From a checkpoint of a small contrastive audio-text model: text encoder norm layernorm.
Rows from block 4 of the audio encoder of a small contrastive audio-text model, named by matrix and row number. Each number is 200 + 30 x the weight over its row's rms, rounded and kept within 0 to 999. All counts start at 0.
After each channel's rows are labels from the 100 clips, of 14848, where the channel reaches its highest value: "loudest band" is the band of the loudest frequency at the time of the peak. Only what is clearly more common there than usual is listed. The data: Morse code for random letters and digits, with fading, noise and interfering tones.
# conv: width-5 conv, dilation 3 (encoder.blocks.4.conv.weight, 256x256x5, each kernel summed), inputs 86-171

conv.202,150,230,171,211,199,198,213,162,223,239,201,147,198,205,154,143,244,175,252,211,185,158,202,207,197,217,178,167,189,186,161,252,193,174,223,233,153,182,164,209,212,144,209,173,244,210,172,193,238,194,193,185,187,246,174,194,194,224,179,245,206,174,179,220,169,211,197,215,231,156,203,149,211,259,199,189,181,167,229,161,182,208,181,174,189,145
loudest band: 1000 to 2000 Hz

conv.31,182,149,160,179,147,170,212,223,176,165,156,195,148,191,164,188,212,189,235,203,167,179,207,223,195,186,163,188,152,181,199,155,219,152,205,219,207,176,200,194,220,188,179,169,175,229,233,171,210,177,201,183,126,183,120,138,179,178,173,169,234,175,185,191,184,213,193,167,177,197,177,189,170,185,189,192,172,187,204,146,178,196,189,200,137,183
loudest band: 500 to 1000 Hz

conv.131,148,164,219,195,174,192,165,154,187,173,175,164,193,194,151,194,166,159,227,195,152,157,203,198,195,154,191,210,157,183,172,153,220,189,199,216,198,155,208,214,207,132,196,188,159,212,216,196,199,167,202,203,134,196,134,168,177,184,148,234,200,183,155,177,196,222,192,188,134,180,187,165,183,169,161,203,157,163,193,130,160,201,144,175,184,185
loudest band: 1000 to 2000 Hz

conv.240,185,153,173,173,224,172,217,212,193,182,188,218,140,221,180,230,187,215,222,205,192,186,227,212,183,154,181,210,190,203,222,138,195,163,205,213,199,121,205,240,208,190,192,177,162,219,182,187,214,180,211,193,146,212,172,186,191,190,194,189,219,215,205,196,212,179,202,211,188,170,195,204,194,161,217,172,212,207,193,148,146,195,207,182,154,203
loudest band: 500 to 1000 Hz

conv.123,187,117,157,176,121,219,209,170,201,159,191,187,214,201,184,136,222,192,189,188,161,194,178,190,196,172,171,197,212,200,241,109,203,200,179,191,223,208,197,172,193,179,251,164,194,217,248,179,186,189,230,202,151,196,133,134,179,199,173,179,226,130,181,190,180,218,210,182,177,175,162,207,144,180,187,178,151,209,196,178,184,185,166,233,156,209
loudest band: 500 to 1000 Hz

conv.126,170,176,111,199,180,179,207,238,197,219,167,190,183,158,126,208,213,173,190,247,197,185,216,207,196,161,167,202,150,197,213,188,205,168,195,185,192,214,182,203,198,162,208,137,194,212,201,156,130,205,214,190,190,187,186,220,192,188,183,201,214,176,195,205,185,186,251,213,175,175,168,244,210,188,212,195,183,223,196,171,161,191,202,213,108,143
loudest band: 500 to 1000 Hz; 250 to 500 Hz

conv.253,178,223,215,200,196,214,143,209,195,212,145,228,221,253,230,209,160,188,200,194,198,190,222,150,250,160,205,254,226,222,174,226,249,225,178,188,228,177,178,232,158,205,228,180,169,204,185,202,194,233,221,260,227,150,218,203,222,165,175,247,209,187,238,158,249,213,212,207,150,199,158,230,194,157,211,209,199,220,136,234,195,187,181,212,238,215
loudest band: 1000 to 2000 Hz

conv.61,181,184,185,192,179,184,144,200,197,173,145,167,145,179,173,147,184,187,209,194,151,168,230,209,204,170,148,228,176,190,217,173,176,197,216,240,196,137,193,225,217,193,177,176,194,206,205,163,253,210,174,195,161,197,155,178,192,218,165,190,168,160,198,182,203,206,195,215,148,164,172,192,160,193,195,197,171,191,227,198,128,188,213,177,172,174
loudest band: 4000 to 8000 Hz

conv.136,158,169,219,199,181,225,135,149,221,203,172,161,190,187,163,203,143,175,243,193,150,128,214,217,218,185,181,207,174,202,186,160,188,218,232,238,187,151,177,234,210,136,229,192,222,250,192,182,210,197,237,204,166,182,180,186,176,201,142,251,161,207,191,193,199,212,239,230,115,169,172,164,184,188,190,202,182,172,211,156,209,203,154,184,173,176
loudest band: 1000 to 2000 Hz

conv.196,151,169,165,193,212,135,157,208,203,183,165,222,120,238,180,158,191,210,195,214,172,161,220,228,190,140,137,203,184,192,184,144,218,171,196,200,217,176,222,193,203,197,191,150,185,201,229,158,206,165,172,192,142,196,163,173,175,180,186,183,167,186,173,176,181,201,196,224,149,157,177,196,196,136,196,247,198,188,190,156,131,158,183,204,161,211
loudest band: 1000 to 2000 Hz

conv.194,171,159,140,216,191,189,176,176,209,197,169,199,179,216,144,179,175,204,201,195,168,104,200,218,231,150,167,193,183,235,200,135,204,218,176,181,216,158,188,223,209,170,202,152,199,213,229,179,180,187,216,197,164,179,165,218,185,172,111,192,196,185,179,176,210,170,207,235,181,164,160,182,221,159,210,193,173,206,191,166,127,169,165,192,167,183
loudest band: 1000 to 2000 Hz

conv.64,192,168,207,201,132,143,135,190,187,198,153,185,163,234,174,167,177,171,206,187,169,148,230,210,203,141,188,174,177,193,209,169,207,188,222,232,216,169,206,188,206,236,220,211,160,187,227,201,226,212,180,201,145,177,126,154,177,159,148,233,214,218,184,151,189,207,190,216,152,165,165,196,181,142,214,187,199,206,183,217,142,193,243,218,205,193
loudest band: 1000 to 2000 Hz

conv.10,138,173,134,200,178,191,194,239,201,192,196,197,195,193,173,147,214,200,233,208,225,212,184,225,216,156,193,163,188,171,178,200,202,130,189,219,155,164,207,236,213,138,214,129,205,223,219,207,195,192,205,215,168,191,177,185,237,180,214,178,254,191,195,199,211,201,195,188,197,156,139,177,192,181,173,202,230,184,197,119,171,186,193,148,115,174
loudest band: 4000 to 8000 Hz

conv.59,211,193,199,249,177,220,183,200,230,202,150,221,239,193,227,224,211,175,176,157,146,194,189,193,182,221,240,184,167,223,216,165,201,218,178,165,207,221,202,212,195,263,235,179,207,192,204,225,135,224,206,188,182,208,190,166,183,195,135,220,154,240,190,211,213,188,228,214,190,250,185,230,222,204,241,182,157,218,192,282,186,214,216,202,213,235
loudest band: 1000 to 2000 Hz

conv.254,170,233,186,160,252,214,149,171,179,177,208,209,212,235,213,220,149,220,190,196,173,122,147,156,175,189,212,172,173,145,191,202,189,213,140,154,225,159,167,153,212,201,192,190,188,181,164,178,193,210,211,173,184,188,226,179,160,196,177,175,170,206,142,186,189,187,194,174,196,200,199,173,166,204,154,193,181,160,158,222,183,167,205,187,217,170
loudest band: 2000 to 4000 Hz

conv.124,142,175,149,182,174,195,166,144,208,170,184,176,185,231,231,184,188,195,223,153,173,157,222,185,207,134,188,213,235,204,187,137,202,189,198,214,202,92,178,211,162,212,204,144,194,214,199,200,210,190,220,189,170,165,154,160,185,167,191,153,176,186,210,192,205,210,181,204,155,160,168,169,185,162,192,185,165,174,178,168,171,190,193,200,194,183
loudest band: 1000 to 2000 Hz

conv.250,137,146,176,212,143,239,137,147,196,170,210,188,210,240,219,196,161,211,220,164,183,181,219,175,248,145,192,226,208,219,205,135,194,235,199,220,226,107,177,230,190,221,237,180,169,219,202,185,216,192,261,234,187,148,155,197,201,171,170,212,188,182,213,175,226,206,196,212,150,166,149,178,183,145,201,190,207,186,162,243,145,163,210,203,205,196
loudest band: 250 to 500 Hz

conv.211,175,179,210,182,203,152,138,154,198,160,181,140,176,201,230,178,185,188,206,189,180,158,185,245,219,162,131,217,216,173,220,168,189,198,207,200,197,182,176,195,211,200,197,155,204,231,185,157,200,164,165,206,214,179,226,213,199,160,118,227,150,159,185,136,205,193,247,175,125,173,156,173,171,159,202,212,199,192,202,227,156,175,176,209,248,202
loudest band: 1000 to 2000 Hz

conv.252,178,142,168,200,170,201,155,166,214,189,157,241,207,213,207,186,191,212,220,166,144,137,232,193,208,143,180,197,200,204,211,129,187,222,206,223,220,115,171,218,185,225,209,175,204,224,220,178,198,225,221,206,154,158,154,213,167,155,157,190,170,180,202,161,198,198,198,223,175,149,153,196,189,134,218,177,173,193,169,235,149,183,213,216,192,199
loudest band: 250 to 500 Hz